{
  "crop_scale_min": 0.8,
  "vocab_size": 67,
  "embed_dim": 256,
  "encoder_norm_position": "pre",
  "encoder_parallel_block": true,
  "text_encoder_mlp_ratio": 4,
  "text_encoder_fused_qkv": true,
  "text_encoder_parallel_block": false,
  "beta2": 0.999,
  "batch_size": 256,
  "warmup_steps": 350
}
Rows from block 4 of the image encoder of a small contrastive image-text model, named by matrix and row number. Rows with one number belong to one neuron. Each number is 500 + 40 x the weight over its row's rms, rounded and kept within 0 to 999. All counts start at 0. Numbers have three digits each.
After each neuron's rows are labels from the 100 images, of 14848, where the neuron reaches its largest size: "responds to" is what is common among them. Only what is clearly more common there than usual is listed. The data: pictures of board games with random positions, seen at a slant. In brackets: how many of the 100, against the usual share in percent.
# gate: MLP gate (encoder.blocks.4.mlp.gate.weight, 640x320), inputs 64-95
# fc1: MLP up (encoder.blocks.4.mlp.fc1.weight, 640x320), inputs 64-95
# fc2: MLP down (encoder.blocks.4.mlp.fc2.weight, 320x640, transposed), outputs 64-95

gate.36:453612471472516477504481471556462410443482468543497559475529481515415465571536521464522412465591
fc1.36:518513522563511463532426516468576510502484505473517535518532505491515442490520475485537503543463
fc2.36:520546463462499520550435506557479536468535511509537462500529485451546454593465430448485453488526
responds to: nearly empty (90 vs 34.3); more pieces: equal (72 vs 10.4); noughts and crosses (68 vs 16.9)

gate.42:571462526520544483452530523472451463447503493493456549487441530446505442469524513456531470486527
fc1.42:454535479469455500432478456522546444463454549485546475491471447519457454564445482488416549477480
fc2.42:525531455608518490479496494429490549475555456396453470417476476482526481542402514448423482494512
responds to: nearly full (80 vs 33.9); stones on a line grid (41 vs 16.8)

gate.106:549490447474454493487560556564454542492479497444443518444472469550462477510519574447533472523534
fc1.106:433529551479455520494490458386473508567527491567454492489488533450573586535494450463509468423462
fc2.106:474546615477483502565413489525515548518563477554505540545547458482541553538582427519440475480525
responds to: noughts and crosses (39 vs 16.9); more pieces: equal (34 vs 10.4)

gate.323:526462420521513475521521519540490526560534474542422528545505458491464492535554472503443511541522
fc1.323:451510508482527549447527473506453465504507553454524490486452539503527483417530523473462519543456
fc2.323:546483523495553541479541520555538437486464518480490500477455534498558457479455506511568535517366
responds to: nearly empty (63 vs 34.3); more pieces: equal (33 vs 10.4)

gate.105:570551488516549542602443450471481453522484468527547496501513536553523556511553507517543579510566
fc1.105:486430444510485518499484504519482490458520588548537542555470457513532542501528511532492456561553
fc2.105:519476534472488578561490508580512530529513532544436519525534525554537462476492470479507491523427
responds to: discs in an upright rack (92 vs 16.3)

gate.120:521558458484523483476512567506441498575501554451482554497515545572505586464482518509512521457572
fc1.120:479510468521526479517450453431543424502436492586503446539536552463548498445511472530467428493519
fc2.120:507438532437537560544509481519523474471452544585502504516533554549513420428443450514570515466412
responds to: second side has more (77 vs 45.5); nearly full (71 vs 33.9); discs in an upright rack (56 vs 16.3)

gate.405:536567527521564460529535418446491482586504480547515435533522528494531508449551548557499507473572
fc1.405:436451453476528495555502456479415565473576503460471600508523464468471512470501525496501468422467
fc2.405:468499564479508463487513466439463429517470444479515466459471527472497561467548555545537515456551
responds to: discs in an upright rack (69 vs 16.3)

gate.339:518470449423504420471472518483546442484428443494525469437500528542512474503448486524477484489480
fc1.339:457476572471516528510515539541525538460454520548497449487509544565471464524476449489511417444470
fc2.339:498526474560467482509468561569567526468464495519499526484461518521529498480499444510494553472468
responds to: first side has more (71 vs 44.1); digit grid (63 vs 16.4)

gate.565:546528565459515510480520479435480488497529462528478528535545557436487499469435443555582560476508
fc1.565:518420501575503478437504541501530561480528524507470520515485469530436469526515476529482500574490
fc2.565:508529442470506515593391496565506560484512569551446542543527494507512452481498482472487508479469
responds to: draughts (99 vs 16.6); nearly full (68 vs 33.9)

gate.363:470499529509519519488510501550503452547508557485491513494522496551513511581497535490503578495594
fc1.363:557539566545449426501480510444548569505481477493464483499470505435494478449474503502540515474482
fc2.363:500479386490484525553507532559541505474556528552475452508555472511545464472475441482440528454451
responds to: discs on a green board (48 vs 16.9)

gate.498:510471516517431454562557495436513545509539549544489506486458442531509514471424474548496498562500
fc1.498:534569539463500525453478555434553552456446445429512508514502478534471493558471516532517471471431
fc2.498:466566506564444451446488538491492538462542516478540567566501466496512538573542495553454484439517
responds to: discs in an upright rack (100 vs 16.3); second side has more (77 vs 45.5)

gate.487:470521491543522521550541487508421388494486512506481451482554517501523541541455516507545551463539
fc1.487:529516453415433455559544445506500444477426488510557465526496449554496517459544539560539519470516
fc2.487:499429558490555489524420484449412531530495492481450456536475516448419474439497592506561457467525
responds to: draughts (100 vs 16.6)

gate.428:469514512388503460491516446540486498490513485452539507588448450504532537438485525545540546482477
fc1.428:586558552515552535483499494493438442535452522518460501499416566533520465569503455559498508439512
fc2.428:522490527458494450562486465444534479479456483501459593512514564534501511563502485565501422455525
responds to: nearly empty (78 vs 34.3); digit grid (55 vs 16.4); game: noughts and crosses (43 vs 16.9); more pieces: equal (40 vs 10.4)

gate.237:498556553496446529492511468510457565457548488486509482546415518482437530448447524525470446520556
fc1.237:453511536460552577493498474453522485512484511461578525485544511453540503459441466423395478587506
fc2.237:504467506455564506555543449457425500526475426452452463484465530493483507422457538535517467483517
responds to: stones on a line grid (53 vs 16.8)

gate.402:509467545439477528487445448537588492450490480530538423574540544495449518541490457453429526604504
fc1.402:531579520464517516516445505513555473540478495467552397486516496527449534596526473454417516529469
fc2.402:547473496529536462482529534483496460505466501462490489469450529508442489463455515521585570461492
responds to: discs in an upright rack (42 vs 16.3); draughts (38 vs 16.6)

gate.248:457517461518478509498493550504501468555452510476475468501499422487487513579527439445529488526400
fc1.248:466471486514493495583496463527464474565539515489482463449454575443453527564502527540490547492482
fc2.248:502427414542485560504498460555571503474466579555489547526527505464547491473462492505518534509427
responds to: nearly empty (100 vs 34.3); noughts and crosses (96 vs 16.9); more pieces: equal (84 vs 10.4)

gate.512:520620416454454536459494528495533556507522459493460458424552531527514481520464545433448420500506
fc1.512:514530454478525564565467504482477511530479463520477541488510479570553504476525466491557483451501
fc2.512:518520539527460485500516489499493500483526470532496547524544491516561589541528476577426537500437
responds to: nearly empty (69 vs 34.3); digit grid (41 vs 16.4)

gate.319:520497462515474439567576520505428514449504487470513506507476511509460471453435440486552496494479
fc1.319:522474492409462538542551507530549432460452492554532550438517459456488515522492541551454475496427
fc2.319:462496420551445507484528534547518526475560562525539571569510442458463485511550502479446511538524
responds to: nearly empty (75 vs 34.3); noughts and crosses (68 vs 16.9); more pieces: equal (35 vs 10.4)

gate.481:485523529483529471526516472435433477444537566494469524520470558493479526508513462506498516530561
fc1.481:525575530544490450471587491578460520555509431455530492466460533556521511473531507482525542446532
fc2.481:541531492498501472581410463531549548487519485439500479453462480470552498575457432471484562446478
responds to: draughts (66 vs 16.6)

gate.43:515487529509537547497541577484549564429528463458526444472466522509478505518469448480582557579502
fc1.43:505527537549552517609515468509473505485448529523457456509521500466476536485459540481566474536442
fc2.43:495532468509478523449519502473474525477489422436502477470498449460501489495424496466428440534486
responds to: nearly full (71 vs 33.9); discs in an upright rack (35 vs 16.3)

gate.171:489578469507543503443598493590491530455478432515516515499465551540458506496481584530530554462509
fc1.171:536511440483430461427519457577479510484508514481490523505451494509491441526509557480446470486555
fc2.171:494497378519497499474535501466514509471462505461473450444480520532491427467398537436540540511444
responds to: second side has more (71 vs 45.5); discs in an upright rack (67 vs 16.3)

gate.90:532581532470474541492543530533476576426461556475506433515531555470521506574530514560552430521544
fc1.90:489472514579477513464513511478468510550505526537461548473485509451500477474474557450386489575454
fc2.90:470538434443484525550543489578474545478561534539517515536546488552555457520474417528506482492504
responds to: nearly empty (87 vs 34.3); noughts and crosses (86 vs 16.9); more pieces: equal (67 vs 10.4)

gate.558:563471479495491506507485455520505526489515552436471487551535491530540515489526545527504434542493
fc1.558:488441504533479502502475581386533566488480453555498436462524488431513519465473583539527557533482
fc2.558:499450548461483506502560531491488457523471520508527513510519574596540548458512436527514571480476
responds to: stones on a line grid (91 vs 16.8)

gate.154:463497464530494519501561451488425442482456439470490524563462468458551579498485462515414453543508
fc1.154:462594528528497492579488502500472516491509465530475390533488527482472523492457498509441428476511
fc2.154:471534456451524524523479481471526479515492537472529555536527457542530589483583477527469475453482
responds to: nearly full (82 vs 33.9); discs in an upright rack (75 vs 16.3); second side has more (75 vs 45.5)

gate.626:517607500473556547530400511476460489452461496517456438566537474457488513471485435484470526484585
fc1.626:477486439489455460414565466565477495466526581544493590542574519503511462477561472445458505559447
fc2.626:515433592507488505556458433473462521507482472526437471517511562438464514462503526505481483467553
responds to: nearly full (71 vs 33.9); draughts (50 vs 16.6)

gate.621:481545447445552552453570503552489473559460570560499430523573529539461489505561441447484494511446
fc1.621:554497538500523540560436489494476457505507456562477527535457550509453518552534558517523508467452
fc2.621:530451482493485515515533442538478525541482519480484443413509521498526493498470461483597536533460
responds to: second side has more (74 vs 45.5); nearly full (68 vs 33.9); digit grid (51 vs 16.4)

gate.543:504609525498525513588475526549460531523524517528528479524467520567530477553484476475486496436543
fc1.543:441426564509490501479472442507506433533474522460542450491487545474497514429510446482519538503451
fc2.543:511452428459518478565466498576519519446523429474483498502493563428458436446434533512518576442532
responds to: discs on a green board (100 vs 16.9); first side has more (73 vs 44.1)

gate.293:458490501457469460558455510481508513513551461527563476500475516434465519494461476465483479489511
fc1.293:458473452534559474479548518546460562504507511524604444551454486541460499461534505528442568515478
fc2.293:570439491528504488414557592462537468470438472461539426467427489483479456479507539538590512473492
responds to: digit grid (100 vs 16.4); nearly empty (85 vs 34.3)

gate.401:574526463525437492517509537499517520463441475508460468482522513463489556517424555556514548508494
fc1.401:485550533497485482484475522602517508481457484592510446517525499503531480518515480468471473510554
fc2.401:486420545496535483509513479512472509546574560580499497490525595544541497445570505507550543494485
responds to: noughts and crosses (89 vs 16.9)

gate.53:523574471506459513480561426575478434505470469444525494479456483505463521502520459630430514455548
fc1.53:543494524463515487511494543478546530498551534494440456428471569489499521438466482567486482511443
fc2.53:425490499567466515483523530514511485532503474452564546520489407412480520506559535433516460536529
responds to: discs on a green board (84 vs 16.9); first side has more (69 vs 44.1); nearly full (64 vs 33.9)

gate.427:504548590464552491487494486470445468553487431479523416450470492507470515442502493509455542493544
fc1.427:468504522469495560521508546460500450521472503422516488529559540456521504475507554464570578525427
fc2.427:469495479562453484448579521473429497556402483434489518499475550452452544503522559535532456529476
responds to: draughts (76 vs 16.6)

gate.205:511551502481522508481593485546448496419502454479478532501458543474523447450452558532456495572533
fc1.205:437478488482577508486516502430532540505530510562554446555507522438578473452561421539510489455489
fc2.205:513512561511491500484483513541482513503525486527540543554522473449500570550609496558426456495555
responds to: stones on a line grid (93 vs 16.8)

gate.361:502469523452553458496546578555527411450512460530481409445412491547495531527490457502534541481494
fc1.361:507462517492461478458579457547450558512567510544575525542575525463452523443486552483495447528502
fc2.361:517496504477510535524504486471559478489441447488510474466515588561451475499452523486511514534435
responds to: first side has more (88 vs 44.1); noughts and crosses (60 vs 16.9)

gate.524:573455499568439486490478532497475489481468543501473515468516414505510480454485516433463534472464
fc1.524:511508490499497522519495500457493471498488480567529534421516432447467530469468549456499524508452
fc2.524:481504475548520506496512514512468492539498451468455462525434494427437490521469592473483435582547
responds to: nearly full (88 vs 33.9); draughts (78 vs 16.6)

gate.89:477596469435502500478451482486459496526465521439478507511421484513454487514542511494524460504570
fc1.89:514543477566489511429553526432566459485439506448492458525461497448467512519512510530490506454494
fc2.89:517508488538490473460535521485420446528444494441507514537455465485442504524462549529547489520507
responds to: draughts (48 vs 16.6)

gate.434:516484541473542489460481557496485524531465505549486474512443458509486462576478522484487566474498
fc1.434:514459496423531445506487544520510555437419513511542447559494515505468461487521489532524480493528
fc2.434:488455476462437547495530521497502471506486515533492412480550538497531492462496448461456560559440
responds to: noughts and crosses (94 vs 16.9); nearly empty (86 vs 34.3); more pieces: equal (33 vs 10.4)

gate.39:479481574517443465460438449508453508441459482487488484529515557543530461478517527475524495496574
fc1.39:482475529502458592446548536499516516536553558479466534532515435516503426520477466570439479538488
fc2.39:509473547429565503561476477504525462470461505562485547528548542520508503484496452575493504422448
responds to: draughts (100 vs 16.6); nearly full (70 vs 33.9)

gate.399:486519453529501467497583536555520478437569462428448535522497530494508505484534519488444527502523
fc1.399:431512481478518526498465445440493490502461514578468483516481445468548485522566503519526534467489
fc2.399:476532534422551504537510482544509516514544534570520480554515491602586489471563451497530533420499
responds to: stones on a line grid (69 vs 16.8); nearly full (66 vs 33.9)

gate.253:537492493486531467553530453563560449427484434491482496499522498495529497534521445486508520515516
fc1.253:487465530467475557493497530489478517593480501480500563444459539523497566536512510521452476513521
fc2.253:490525500475501505534531487537509523461536529477467518522527443501555469501449451509505557451530
responds to: noughts and crosses (72 vs 16.9)

gate.255:446494530528482494560458523451442498558485529523473445529502542560458519511558448478547482472512
fc1.255:516492550420563518504484499538571482411463509543482529548517511454465458532502533515438555536464
fc2.255:485484483462465496588478491554444561518501564569460480537540527559529515472549450507466538472506
responds to: discs on a green board (41 vs 16.9); discs in an upright rack (35 vs 16.3)

gate.589:432414547556499498499536487442505503575475554506490499522586481504429499433501487529553516468501
fc1.589:488506465478465474477479498531512466524522465509548567401488456463536506522474529518535486551492
fc2.589:531589463482508525521439520532503491485549490511472466527510398490518480573401476461465461486433
responds to: nearly empty (98 vs 34.3); digit grid (56 vs 16.4); more pieces: equal (47 vs 10.4); game: noughts and crosses (44 vs 16.9)

gate.229:482459504557467564502466499512473507548524505576494536487536521515439507531482510568536423466438
fc1.229:471471474533470550458475527436469541491554560455448563517481512469470484460519511557483481547427
fc2.229:440462503447449493465558451483482533529493531479496590474515471504466548494576537513516506517464
responds to: more pieces: equal (42 vs 10.4); discs on a green board (40 vs 16.9)

gate.335:518510497506514463499446487562498530446484509488494468528551437468472514518466546544484501551514
fc1.335:482444545462456476516495473551438536459485449520534431523512498482467463544519512491448534463492
fc2.335:567486517543550480454501499476482492502393408452497447491442511451440450526483558459475489533556
responds to: nearly empty (69 vs 34.3); noughts and crosses (53 vs 16.9); more pieces: equal (41 vs 10.4)

gate.272:465610518478446534522542462532514529499464462520539505548547449514543525463491451453454518586586
fc1.272:576449527499486476456504503568560496568460488502472537477416456486443481489460572515554566496532
fc2.272:446574533502464534526507507551507529507499523533500570487523507554518528540549513443467471562465
responds to: nearly empty (97 vs 34.3); digit grid (85 vs 16.4); more pieces: equal (30 vs 10.4)

gate.500:496484510498450508472552485459488448492484455508565545564521503441522550466564476461532468542581
fc1.500:552527523504433511418585492516414508408558486521519515537498480475508503496445498520481485482505
fc2.500:467468524524517462479479528493470521498528475498517479537490483454504556489617512523475456460569
responds to: nearly full (72 vs 33.9); digit grid (50 vs 16.4)

gate.122:484531490487569523551508499495470437574486531460478516519517512492490475512582527534439491547488
fc1.122:489518538582538444504514427482554460556520522511520580468520507531510542438498448544494455434553
fc2.122:460523500560449510454521526567494506514484540456486591534478489487491466536471549460510430534468
responds to: discs on a green board (100 vs 16.9); nearly full (79 vs 33.9); first side has more (79 vs 44.1)

gate.307:472473533464532526559437450419444515483554459422497482511460466467504492548539504482454552488472
fc1.307:476519577533519540498432463506550538435476510516502468459551576514514530438458466467462528503487
fc2.307:500504418470580490500506495461458479487472484478509443462479525482438442473431569470535470483609
responds to: nearly full (87 vs 33.9); noughts and crosses (76 vs 16.9)

gate.634:537476446489540526413499572460491517521574524536479559419453515506524488454466498531527481524520
fc1.634:429521443462491491529446487465534438467549494464486489500524425503556491541541487414501532570473
fc2.634:525470593550569483494457479375430489526479482515486532516398494470447528453501574528549471515537
responds to: nearly full (72 vs 33.9); stones on a line grid (69 vs 16.8)

gate.410:447512537521528501451486408498531509479490576492543518503511439491520480488535524495498435526574
fc1.410:506444486472444469491557498536531585442571461510519481568516422506513553498512564546517463508468
fc2.410:482553554481497540524504443423532496509501519561468548473551452559550566467512516479468514506423
responds to: digit grid (99 vs 16.4); first side has more (71 vs 44.1)

gate.151:520593509504445497503470482431454544470580498471463522459501510474492545522541574462481515512505
fc1.151:446527510523526464468418490582471486506538454537496555481504527444463509486489502538439496515486
fc2.151:537459540525561460541446436452539439486460477455433483478470533468458580443467576591512516430531
responds to: second side has more (80 vs 45.5); noughts and crosses (55 vs 16.9); digit grid (45 vs 16.4)

gate.338:452557528549416544504539552578558533505487505467525473457575453529505516466568520485555435449530
fc1.338:478489541452478509508549478488487478514548561515507496510499512571499541563525503542489527536479
fc2.338:515518396520465578496527476513530480505489520490490532477519485499508484455416453459463500515465
responds to: nearly empty (87 vs 34.3); noughts and crosses (53 vs 16.9); more pieces: equal (53 vs 10.4); game: digit grid (47 vs 16.4)

gate.598:481521437542470574461546491537450514557507507511554568489601443535522521474530449500504462563542
fc1.598:478483529528549500583494487477503471469519531486465446491511542537453521582479507500525475480544
fc2.598:504528483460498560584430527563533545486577547573494499560590513540441490560483425507545417470452
responds to: digit grid (100 vs 16.4)

gate.507:490534503402467531441489528494434489548440562557553586527532511510489507511570489551450508611539
fc1.507:550435529545511472571509459451497510432563491528427515473542522477550480526444517459539541372507
fc2.507:463510541439511576552443462495429490492563516544485565588554541484462482475526522467451442499518
responds to: digit grid (100 vs 16.4)

gate.88:558504445451462490417507508543507502454483435496513454494593481438479403518521409474445465439531
fc1.88:407476498493492488556494490508544474500513523496460566485444455507508479466579521468551534524525
fc2.88:530497511478493479527461565485562500464523580583529518566501436570517555552533400527565539441456
responds to: nearly full (66 vs 33.9); discs in an upright rack (64 vs 16.3)

gate.85:578557543461487457566516551459522469537433463495549447420477522551498543583528504465505401549517
fc1.85:484549540436502436519476559523521477526462490519527526498458438581474576545521570471527486558525
fc2.85:481484566532521536453496491449468477545488484513456492419448525442529547439506559487464424507488
responds to: draughts (55 vs 16.6)

gate.41:525487515488533430546491476500447439482458480570547460522540472510442491446538496452588484526597
fc1.41:486515554493528492514492475502544467476439559549576495528580441442534451473497540448505507487532
fc2.41:471514540508528452469530480444479453466486470464481474451485591457452512480426534508566577486526
responds to: draughts (96 vs 16.6); first side has more (72 vs 44.1)

gate.367:444486397477407513462534419532488533491572468443548556527522495528506494517438579486487511441456
fc1.367:534476470445459506538499496535460433460495483468501461559524465510531425498460460513539551518562
fc2.367:511485365517509513499532463490494470483482499463490476467483533493510402431429528449564514532506
responds to: second side has more (71 vs 45.5); discs in an upright rack (64 vs 16.3)

gate.370:525517498460521543515453424442432487520525513440467441462539579484408495476523494457482505517491
fc1.370:475548504451467434472551498524453565506521463494554522519492515571504485450513449526474455494580
fc2.370:513574470459476528552476462545518540452558496493484515510505530480544441488440499468436483466546
responds to: discs on a green board (96 vs 16.9); first side has more (78 vs 44.1); nearly full (69 vs 33.9)

gate.186:556511493475487569491540524522569428479454498441526473511476489488525516561497494509467555489490
fc1.186:416478485475461552467480418495459482521508445542486534579553526473488517462563493496461472543520
fc2.186:531477528407549537560507446531494508535490502499476470498541571570522448460429451479541525476485
responds to: first side has more (74 vs 44.1); stones on a line grid (39 vs 16.8)

gate.153:427475572427524496505423463529473525516533444479494494494497486454507579462506459536495531537566
fc1.153:424540538495478519509498480464505511474513536536531547519487572481561529429557462487486487520519
fc2.153:535528479562495475430471492473498487503436484402524577529465500465479463557483539493442469521505
responds to: nearly empty (90 vs 34.3); digit grid (53 vs 16.4); game: noughts and crosses (46 vs 16.9); more pieces: equal (37 vs 10.4)